config.toml
dataset = "made-up waving flags"
norm = "instancenorm"
activation = "relu"
widths = [96, 192, 192, 192]
warmup_steps = 690
Rows from block 2 of a small segmentation model, named by matrix and row number. Each number is 50 + 12 x the weight over its row's rms, rounded and kept within 0 to 99. All counts start at 0.
After each channel's rows are labels from the 100 images, of 14848, where the channel reaches its highest value: "peak on" is the class under the peak; "top examples" is what is common among them. Only what is clearly more common there than usual is listed. The data: made-up waving flags.
# conv: 3x3 conv (model.enc.1.0.conv.weight, 192x192x3x3, each kernel summed), inputs 0-191

conv.14:60 47 73 50 40 44 35 49 66 71 48 42 69 74 57 51 34 40 31 59 36 53 45 53 65 44 32 58 53 52 64 39 54 43 41 51 41 36 61 52 27 57 37 71 41 56 53 32 44 43 23 33 41 68 46 37 60 41 32 39 56 62 56 38 67 36 69 48 38 66 46 38 49 40 40 45 69 50 56 63 50 57 41 40 49 29 63 56 31 50 49 52 38 52 69 58 43 46 46 52 49 52 43 42 77 41 71 22 53 58 52 72 60 45 58 70 39 40 53 64 34 38 64 35 36 54 42 46 76 32 47 52 67 67 54 69 48 56 74 32 61 36 35 39 54 56 46 67 34 63 61 56 71 57 48 27 60 48 37 47 64 69 36 55 51 56 43 56 66 34 44 57 50 50 60 49 59 40 49 37 46 74 36 48 44 52 55 58 47 50 31 61
peak on: emblem
top examples: crescent

conv.101:60 34 63 46 53 49 47 46 51 32 44 64 38 57 50 52 52 27 43 51 36 42 66 49 48 49 63 57 73 47 67 29 40 48 53 50 64 43 34 41 38 62 30 75 60 68 47 63 40 39 52 45 56 44 49 38 62 64 41 59 76 37 49 47 52 27 46 41 65 64 37 45 35 43 53 65 56 44 49 55 57 57 67 37 40 35 42 70 45 55 26 39 31 52 84 56 46 38 66 50 48 52 54 52 51 51 51 51 66 59 33 34 55 42 30 59 40 46 59 64 54 40 51 42 38 57 66 65 61 38 40 48 60 44 33 35 43 56 56 44 61 54 49 57 58 49 53 70 59 75 58 58 51 44 66 54 76 58 38 62 72 31 58 33 66 78 51 65 68 41 73 45 54 39 59 32 37 49 61 36 61 35 57 53 19 41 33 39 51 56 35 51
peak on: pole
top examples: emblem: no emblem; plain field

conv.107:40 65 46 42 48 51 39 61 33 50 45 50 50 46 50 39 20 67 56 40 49 41 44 55 67 49 51 34 55 59 61 38 73 50 32 36 72 68 50 47 58 38 19 52 28 60 51 41 47 50 62 51 55 59 64 46 68 71 74 64 35 65 61 41 20 67 32 56 42 41 69 57 40 56 61 33 33 28 56 46 69 51 50 36 62 48 53 26 52 69 58 59 52 48 64 79 61 43 49 62 71 45 46 45 43 49 54 58 39 53 36 44 61 58 36 49 52 61 40 55 46 61 38 51 45 41 31 33 27 76 63 48 33 24 35 55 50 56 43 52 63 51 43 37 44 52 40 51 56 50 33 60 64 62 47 41 55 47 67 42 48 43 41 42 55 26 66 62 55 64 21 54 37 64 55 53 62 54 46 59 49 48 68 56 39 66 58 52 51 54 64 54
peak on: emblem
top examples: ring

conv.82:55 58 29 56 54 59 33 46 42 53 66 21 64 58 41 60 57 45 63 43 52 59 34 51 50 43 46 75 53 78 59 43 33 39 35 66 51 52 36 30 59 45 39 49 62 53 66 55 54 30 48 51 60 43 42 60 41 67 64 74 55 60 62 34 57 51 81 30 47 67 62 36 41 35 40 30 52 46 46 36 37 49 72 44 32 41 62 46 51 52 56 39 39 61 65 68 50 45 63 42 60 42 47 60 36 64 53 49 51 59 54 43 61 34 39 28 65 60 39 72 53 52 71 47 43 55 36 65 39 61 52 42 61 43 47 34 31 51 42 53 48 56 66 45 40 44 44 45 35 62 28 69 23 26 59 48 46 52 41 62 53 37 67 52 50 31 43 47 28 57 50 70 44 25 42 58 43 60 57 60 51 49 30 52 42 65 42 57 34 52 58 69
peak on: backdrop
top examples: plain field

conv.60:47 25 55 56 61 55 36 42 51 50 70 36 55 68 58 55 35 33 56 37 51 62 57 51 41 44 47 61 69 75 49 49 39 38 51 49 59 46 35 18 53 53 57 48 49 50 65 68 51 38 44 57 66 58 27 60 64 58 43 59 54 44 63 46 44 45 51 26 52 69 49 35 43 31 33 51 54 57 41 37 31 40 66 50 21 47 61 77 34 48 41 34 30 54 59 40 58 51 55 44 60 41 47 56 44 55 52 56 49 51 74 44 30 35 31 48 33 44 55 68 53 36 60 51 42 50 43 70 67 54 45 53 63 54 56 45 42 48 55 30 37 57 77 37 42 48 19 40 65 61 43 71 54 33 60 33 58 61 35 69 61 45 58 58 43 49 32 61 62 45 65 62 58 30 39 36 36 73 59 46 69 44 60 41 49 59 45 59 35 51 63 64
peak on: backdrop
top examples: many stripes

conv.135:34 46 45 33 68 34 47 49 35 49 29 43 64 47 55 42 38 67 42 61 35 57 51 49 53 46 55 45 52 37 36 70 57 84 81 40 55 62 67 43 54 27 62 35 31 46 62 57 57 53 62 56 59 52 50 39 52 58 48 49 38 57 59 49 44 52 37 69 39 19 53 82 54 47 41 55 35 60 31 53 55 46 63 58 55 72 58 41 54 50 68 49 49 35 27 24 52 51 41 50 58 52 52 44 50 51 55 51 51 37 48 45 38 86 51 52 51 71 55 41 48 46 41 63 57 41 29 34 36 61 67 57 43 44 39 49 86 54 61 45 58 49 51 39 45 40 37 52 69 34 52 44 49 53 31 45 51 69 57 60 47 57 29 63 26 48 42 57 51 61 52 51 55 52 65 50 61 59 18 46 61 54 63 63 56 61 50 51 75 64 57 50
peak on: emblem
top examples: ring; plain field; rhombus

conv.114:37 64 53 30 55 54 31 63 59 71 48 51 55 43 42 42 29 70 45 48 49 57 61 65 35 52 60 30 42 55 33 72 68 70 55 56 45 55 57 19 58 25 59 31 41 45 88 52 58 60 64 54 65 59 49 55 44 58 57 51 29 57 65 42 48 53 38 69 32 29 53 70 68 50 39 44 33 68 35 50 58 50 55 58 46 66 55 52 48 39 69 66 56 58 23 37 56 35 52 40 53 56 53 32 47 43 61 38 58 49 31 47 54 72 62 35 56 70 43 69 53 58 45 61 60 38 37 47 46 59 54 45 42 46 58 42 67 69 57 52 43 49 51 50 40 47 53 39 66 40 53 56 41 50 34 50 38 46 70 46 35 48 38 64 31 30 27 54 45 50 51 59 56 52 50 59 59 50 22 44 56 55 68 59 66 75 54 49 53 55 68 58
peak on: emblem
top examples: ring; corner square; triangle at the hoist

conv.55:44 58 61 46 34 59 50 49 31 63 55 48 44 53 41 49 57 23 45 53 74 38 58 55 51 55 53 57 36 51 63 30 46 29 41 79 61 32 38 63 39 70 38 73 55 73 41 42 55 58 32 38 54 49 44 72 51 43 32 76 62 34 47 35 75 38 73 43 63 70 26 26 43 52 52 57 66 26 56 49 58 54 51 51 59 47 38 39 56 53 42 45 42 53 63 71 31 35 75 44 55 59 48 48 55 52 63 49 49 58 43 54 61 45 36 57 44 38 60 48 31 50 59 22 44 57 46 43 68 38 63 38 53 51 39 56 34 57 60 45 46 34 41 63 50 60 30 61 38 53 59 51 57 60 53 48 44 34 41 34 59 56 51 50 79 51 46 63 51 47 60 39 40 30 40 50 48 25 65 61 41 58 41 33 53 26 57 36 39 55 55 40
peak on: flag
top examples: triangle at the hoist

conv.137:63 37 57 45 55 51 44 48 61 40 49 53 69 57 54 48 55 59 56 45 46 65 51 32 55 37 52 65 81 55 70 30 49 50 52 30 75 52 56 61 46 48 29 67 54 71 35 51 33 23 53 55 49 51 42 49 67 78 58 39 56 58 39 47 43 50 47 44 59 50 61 48 18 32 58 31 64 51 40 41 49 44 55 37 33 38 54 58 41 44 22 58 34 47 84 62 30 56 46 61 48 40 34 57 57 57 40 43 46 41 49 51 48 48 31 50 44 46 58 62 61 34 58 50 32 65 58 58 45 66 50 46 69 44 27 60 50 55 54 43 63 46 60 53 32 42 55 66 56 79 51 60 48 37 43 53 72 59 34 70 76 38 45 53 48 62 52 65 53 33 50 63 61 54 56 38 40 64 56 56 62 42 49 53 17 35 36 46 54 67 38 59
peak on: pole
top examples: emblem: no emblem

conv.103:36 50 50 41 48 51 47 43 35 49 34 39 49 38 37 46 42 38 43 52 43 46 54 39 55 49 57 51 42 43 50 49 54 62 69 58 56 51 49 56 39 53 45 58 24 35 52 73 43 62 54 49 92 51 62 50 52 56 44 66 51 56 67 73 49 31 44 55 51 46 37 62 49 61 29 60 42 51 43 40 61 41 55 52 67 70 48 25 47 37 39 33 32 41 48 38 32 44 32 46 57 64 48 55 60 41 77 40 55 33 42 53 26 67 37 56 46 40 64 35 43 40 49 41 50 41 22 45 50 54 68 68 44 24 33 40 61 40 81 36 55 50 49 30 45 40 35 64 67 45 57 57 50 72 53 57 62 48 61 49 64 45 41 64 61 58 28 57 53 74 64 40 44 41 59 25 66 67 39 37 69 69 54 46 47 47 51 60 60 72 58 44
peak on: emblem
top examples: ring

conv.41:54 21 42 34 40 37 59 52 52 46 47 53 36 48 64 67 54 30 42 70 53 31 59 52 33 61 55 69 55 43 55 40 37 34 48 65 74 56 33 41 36 73 36 57 73 55 62 70 38 52 44 34 45 58 51 55 54 51 32 54 85 38 69 47 61 27 41 55 50 60 25 41 54 56 36 53 55 43 45 59 51 54 55 43 53 49 32 61 46 50 47 24 36 37 58 57 30 34 58 33 51 79 51 44 55 36 84 55 53 56 46 41 46 30 51 75 54 55 43 51 39 47 42 37 52 46 47 56 50 23 29 55 57 48 60 36 25 48 34 43 55 48 43 48 52 56 41 60 52 45 43 43 60 51 75 47 70 53 31 39 50 34 56 36 76 62 57 41 61 49 67 41 60 45 50 34 44 54 68 42 59 43 54 41 36 56 43 59 46 52 45 45
peak on: pole
top examples: emblem: no emblem; many stripes

conv.56:57 42 69 22 52 48 51 55 35 31 39 34 76 45 38 60 64 47 57 40 56 33 54 37 44 48 39 49 55 46 55 41 46 53 50 52 59 38 41 60 48 61 39 61 62 37 49 46 60 45 40 52 38 37 48 42 67 53 59 69 48 55 42 22 29 24 72 52 42 55 61 42 47 51 32 52 67 69 44 66 40 61 58 42 64 38 43 57 67 29 39 39 28 64 68 73 45 54 30 36 57 69 52 41 57 35 47 48 69 42 45 46 42 55 43 58 65 70 63 29 51 32 40 44 26 57 37 54 38 52 51 87 67 55 47 57 43 85 48 62 61 52 50 40 46 36 55 57 26 54 65 52 59 56 40 42 53 52 58 59 63 54 45 47 63 41 36 54 67 58 45 57 39 42 68 33 36 64 50 43 45 80 44 52 41 52 43 69 50 43 44 58
peak on: backdrop
top examples: emblem: no emblem; two horizontal bands

conv.179:49 61 58 37 48 73 43 54 46 68 42 48 41 54 45 50 36 54 55 43 64 42 50 68 45 52 55 54 38 63 50 38 48 50 50 65 49 57 39 40 53 50 40 49 45 49 68 57 76 51 48 55 65 58 59 62 38 73 56 87 45 58 79 36 51 58 60 56 42 43 42 44 44 55 33 41 31 34 43 48 22 36 41 49 43 52 47 32 31 60 56 32 45 60 60 56 49 34 43 23 63 54 46 38 47 37 54 53 53 55 58 37 40 59 42 38 76 60 50 51 68 39 32 48 35 27 08 35 32 64 57 54 32 47 40 31 50 63 40 49 56 34 54 55 36 47 21 57 44 40 31 63 35 56 48 65 45 48 57 41 55 48 46 48 62 39 35 54 40 77 40 66 39 28 55 53 59 38 51 51 64 53 51 51 46 66 48 32 53 37 77 55
peak on: emblem
top examples: flower

conv.54:41 52 50 29 74 63 29 57 43 68 68 65 52 45 41 32 36 40 51 56 47 57 64 53 50 54 77 48 46 58 30 82 56 61 58 52 47 49 47 46 62 31 68 28 47 48 65 57 36 50 60 73 72 63 45 48 57 64 58 66 61 40 51 58 61 47 52 51 55 45 30 65 53 51 38 58 55 64 34 49 62 71 62 56 47 59 50 47 46 41 63 50 45 58 29 34 45 31 49 41 52 56 56 57 45 50 54 57 52 63 34 30 72 52 52 41 51 70 58 61 67 64 57 70 68 46 35 39 43 57 43 55 58 33 44 42 46 78 55 42 27 57 75 66 61 60 57 24 48 50 51 54 34 36 61 69 53 58 49 75 32 31 66 48 36 52 34 41 50 51 73 54 41 35 39 51 40 42 35 43 60 35 57 55 66 41 38 46 37 50 60 61
peak on: emblem
top examples: flower

conv.178:47 56 58 44 35 46 63 49 46 31 40 60 26 38 21 40 39 41 51 39 40 38 78 29 54 51 52 33 42 36 47 34 71 35 44 59 44 41 45 41 37 68 26 66 31 42 61 40 49 68 54 44 71 48 53 46 63 37 51 42 46 36 56 54 46 42 42 48 59 52 53 37 47 69 65 49 43 46 65 43 79 41 39 53 53 47 34 54 51 51 27 71 54 50 59 58 54 49 55 49 53 60 55 43 43 38 51 54 68 58 27 53 31 53 53 46 24 26 56 43 44 44 40 38 47 60 60 59 72 42 50 50 43 36 61 37 44 61 73 43 56 70 45 46 60 63 61 65 76 56 56 52 66 72 42 35 48 31 68 34 60 44 49 43 69 49 54 74 76 51 58 33 55 36 55 32 58 56 72 33 46 49 55 44 40 62 56 44 53 52 33 36
peak on: flag
top examples: rhombus

conv.57:51 58 73 49 61 62 42 54 60 59 61 64 39 57 41 50 43 30 44 47 32 39 55 55 48 57 70 44 63 64 54 43 50 48 51 59 53 54 33 31 38 53 42 61 55 53 60 53 45 37 55 54 66 43 48 40 61 65 47 48 64 44 65 43 65 25 50 47 68 62 44 43 43 43 77 60 45 55 46 48 51 50 57 43 19 40 53 64 34 57 35 40 34 49 72 40 56 53 56 49 34 59 64 61 50 37 68 46 79 67 34 32 54 34 28 46 40 50 59 59 58 43 45 58 46 58 72 66 62 33 33 57 55 49 45 46 38 65 70 52 55 67 64 58 66 46 60 53 64 71 64 66 52 45 72 54 80 67 42 70 58 45 60 33 52 81 46 70 71 58 77 44 46 41 46 36 46 50 58 33 54 35 52 63 29 54 48 45 39 51 30 59
peak on: backdrop
top examples: plain field

conv.145:59 48 38 48 54 39 63 48 38 40 61 45 26 57 62 44 51 32 56 61 35 28 70 49 59 51 57 63 47 47 50 53 50 34 48 60 66 53 40 37 53 55 52 47 57 69 59 57 55 43 50 48 49 62 46 43 59 66 40 52 73 39 76 42 58 40 46 36 68 57 42 34 39 60 61 54 36 34 58 40 53 48 61 47 42 43 40 42 43 85 57 57 54 52 57 49 43 57 57 38 64 66 63 47 42 56 68 70 67 79 46 32 57 29 33 53 48 53 45 45 45 51 39 52 57 56 54 62 59 40 36 32 58 44 43 27 20 45 48 47 37 60 57 42 69 75 53 35 65 50 33 52 58 59 70 43 60 67 32 60 42 32 71 17 55 58 75 59 57 57 64 46 67 28 43 49 40 44 71 50 45 25 51 61 53 61 45 29 40 49 39 44
peak on: pole
top examples: many stripes

conv.20:46 66 45 46 43 50 51 23 53 51 49 54 01 39 30 52 50 38 57 35 50 41 69 55 36 45 53 51 37 43 50 48 57 34 46 76 34 34 38 38 50 65 38 71 38 57 60 43 45 59 51 57 47 52 49 50 59 32 44 58 39 48 57 59 45 20 49 47 68 64 37 30 52 61 68 65 56 39 52 50 60 46 50 53 53 42 43 51 49 64 33 46 58 57 57 62 52 34 46 43 39 71 61 30 48 37 58 58 73 58 28 43 51 46 60 40 38 40 34 54 40 37 52 44 41 41 65 66 69 23 38 37 43 40 51 36 30 71 48 66 50 64 50 38 51 58 66 51 63 48 64 60 49 65 69 45 60 38 65 47 61 52 72 38 63 60 56 58 55 31 65 37 60 43 50 22 37 43 68 33 33 59 47 64 44 62 35 64 46 45 45 39
peak on: flag
top examples: saltire

conv.96:54 80 24 63 43 40 46 51 80 67 56 66 56 42 57 37 36 53 57 64 59 59 40 60 39 56 48 47 44 49 63 38 24 51 51 36 29 61 58 44 47 61 45 56 26 38 57 51 40 38 61 47 58 53 57 53 37 50 53 32 48 51 45 71 64 58 36 50 50 41 52 55 43 52 62 44 60 46 51 59 55 48 40 46 50 67 54 48 57 37 55 34 51 42 56 53 48 75 26 52 26 42 43 54 51 51 59 38 42 40 52 62 54 51 56 48 66 55 33 38 51 50 64 49 54 55 82 76 40 44 48 44 52 57 57 77 50 44 45 63 48 81 56 62 45 49 99 52 45 44 60 39 25 43 54 83 57 47 49 48 51 56 49 58 49 66 45 36 17 32 45 44 48 75 47 46 51 55 65 51 56 52 42 45 48 67 40 68 51 53 65 55
peak on: emblem
top examples: crescent; corner square

conv.8:48 45 49 53 54 65 44 42 27 39 52 43 45 49 51 57 71 38 57 41 51 57 43 54 62 39 58 57 70 50 61 36 28 45 52 54 70 45 49 40 48 65 33 67 57 66 42 74 23 35 48 40 54 41 51 45 61 66 57 65 72 49 44 55 55 37 55 35 48 71 55 34 23 39 61 56 53 59 51 45 48 60 62 29 40 45 45 51 52 41 31 35 28 56 70 60 49 26 59 46 66 51 61 69 49 68 50 64 48 61 56 34 67 43 39 46 58 45 62 69 52 36 74 32 37 49 53 48 63 67 47 45 43 21 33 29 34 58 52 43 55 43 56 44 60 50 42 55 49 67 44 50 28 39 64 48 67 63 39 65 67 34 58 32 67 69 47 58 42 63 69 53 49 36 57 40 27 53 69 42 48 33 53 41 34 29 52 44 48 67 49 54
peak on: backdrop
top examples: emblem: no emblem

conv.85:57 46 38 65 59 54 46 47 25 47 72 43 49 39 59 48 67 37 50 69 50 66 48 48 60 38 53 64 63 61 53 37 35 35 42 53 55 46 48 51 44 55 42 57 54 69 71 54 39 25 59 39 48 41 22 61 38 62 55 54 75 41 48 48 63 46 62 33 48 73 46 24 20 26 49 37 50 53 46 35 47 39 81 37 28 44 48 46 48 45 61 45 29 51 66 70 52 41 70 41 58 49 48 56 54 73 70 42 52 55 50 43 66 31 45 44 50 50 40 71 55 37 65 31 41 54 52 50 56 53 54 46 60 52 49 66 29 44 44 59 45 50 61 70 61 40 47 50 39 59 36 42 37 28 57 40 51 47 23 66 61 42 51 42 59 44 46 61 48 54 67 55 54 43 32 63 32 55 70 58 56 30 27 30 43 45 40 40 30 59 48 57
peak on: backdrop
top examples: many stripes

conv.183:39 34 54 34 46 66 51 52 50 46 64 52 57 63 31 62 35 29 62 32 50 55 55 46 26 56 69 49 43 62 53 46 37 38 48 46 65 37 29 37 56 62 52 58 54 36 51 66 47 63 35 59 88 39 49 59 57 52 39 59 59 44 86 55 54 38 56 32 63 62 51 43 66 57 43 62 59 59 39 50 52 37 58 54 46 48 49 68 56 40 45 33 40 69 54 44 48 45 44 49 58 40 57 46 28 49 35 52 63 67 37 51 34 43 35 52 40 53 66 32 64 47 40 47 41 48 47 68 50 43 44 79 65 41 42 50 27 69 60 44 33 72 63 35 36 68 31 46 42 43 58 70 54 64 53 50 52 61 69 47 55 61 60 58 64 54 33 65 68 65 68 51 53 26 43 38 41 74 53 43 59 70 41 42 53 67 38 69 38 43 48 54
peak on: emblem
top examples: many stripes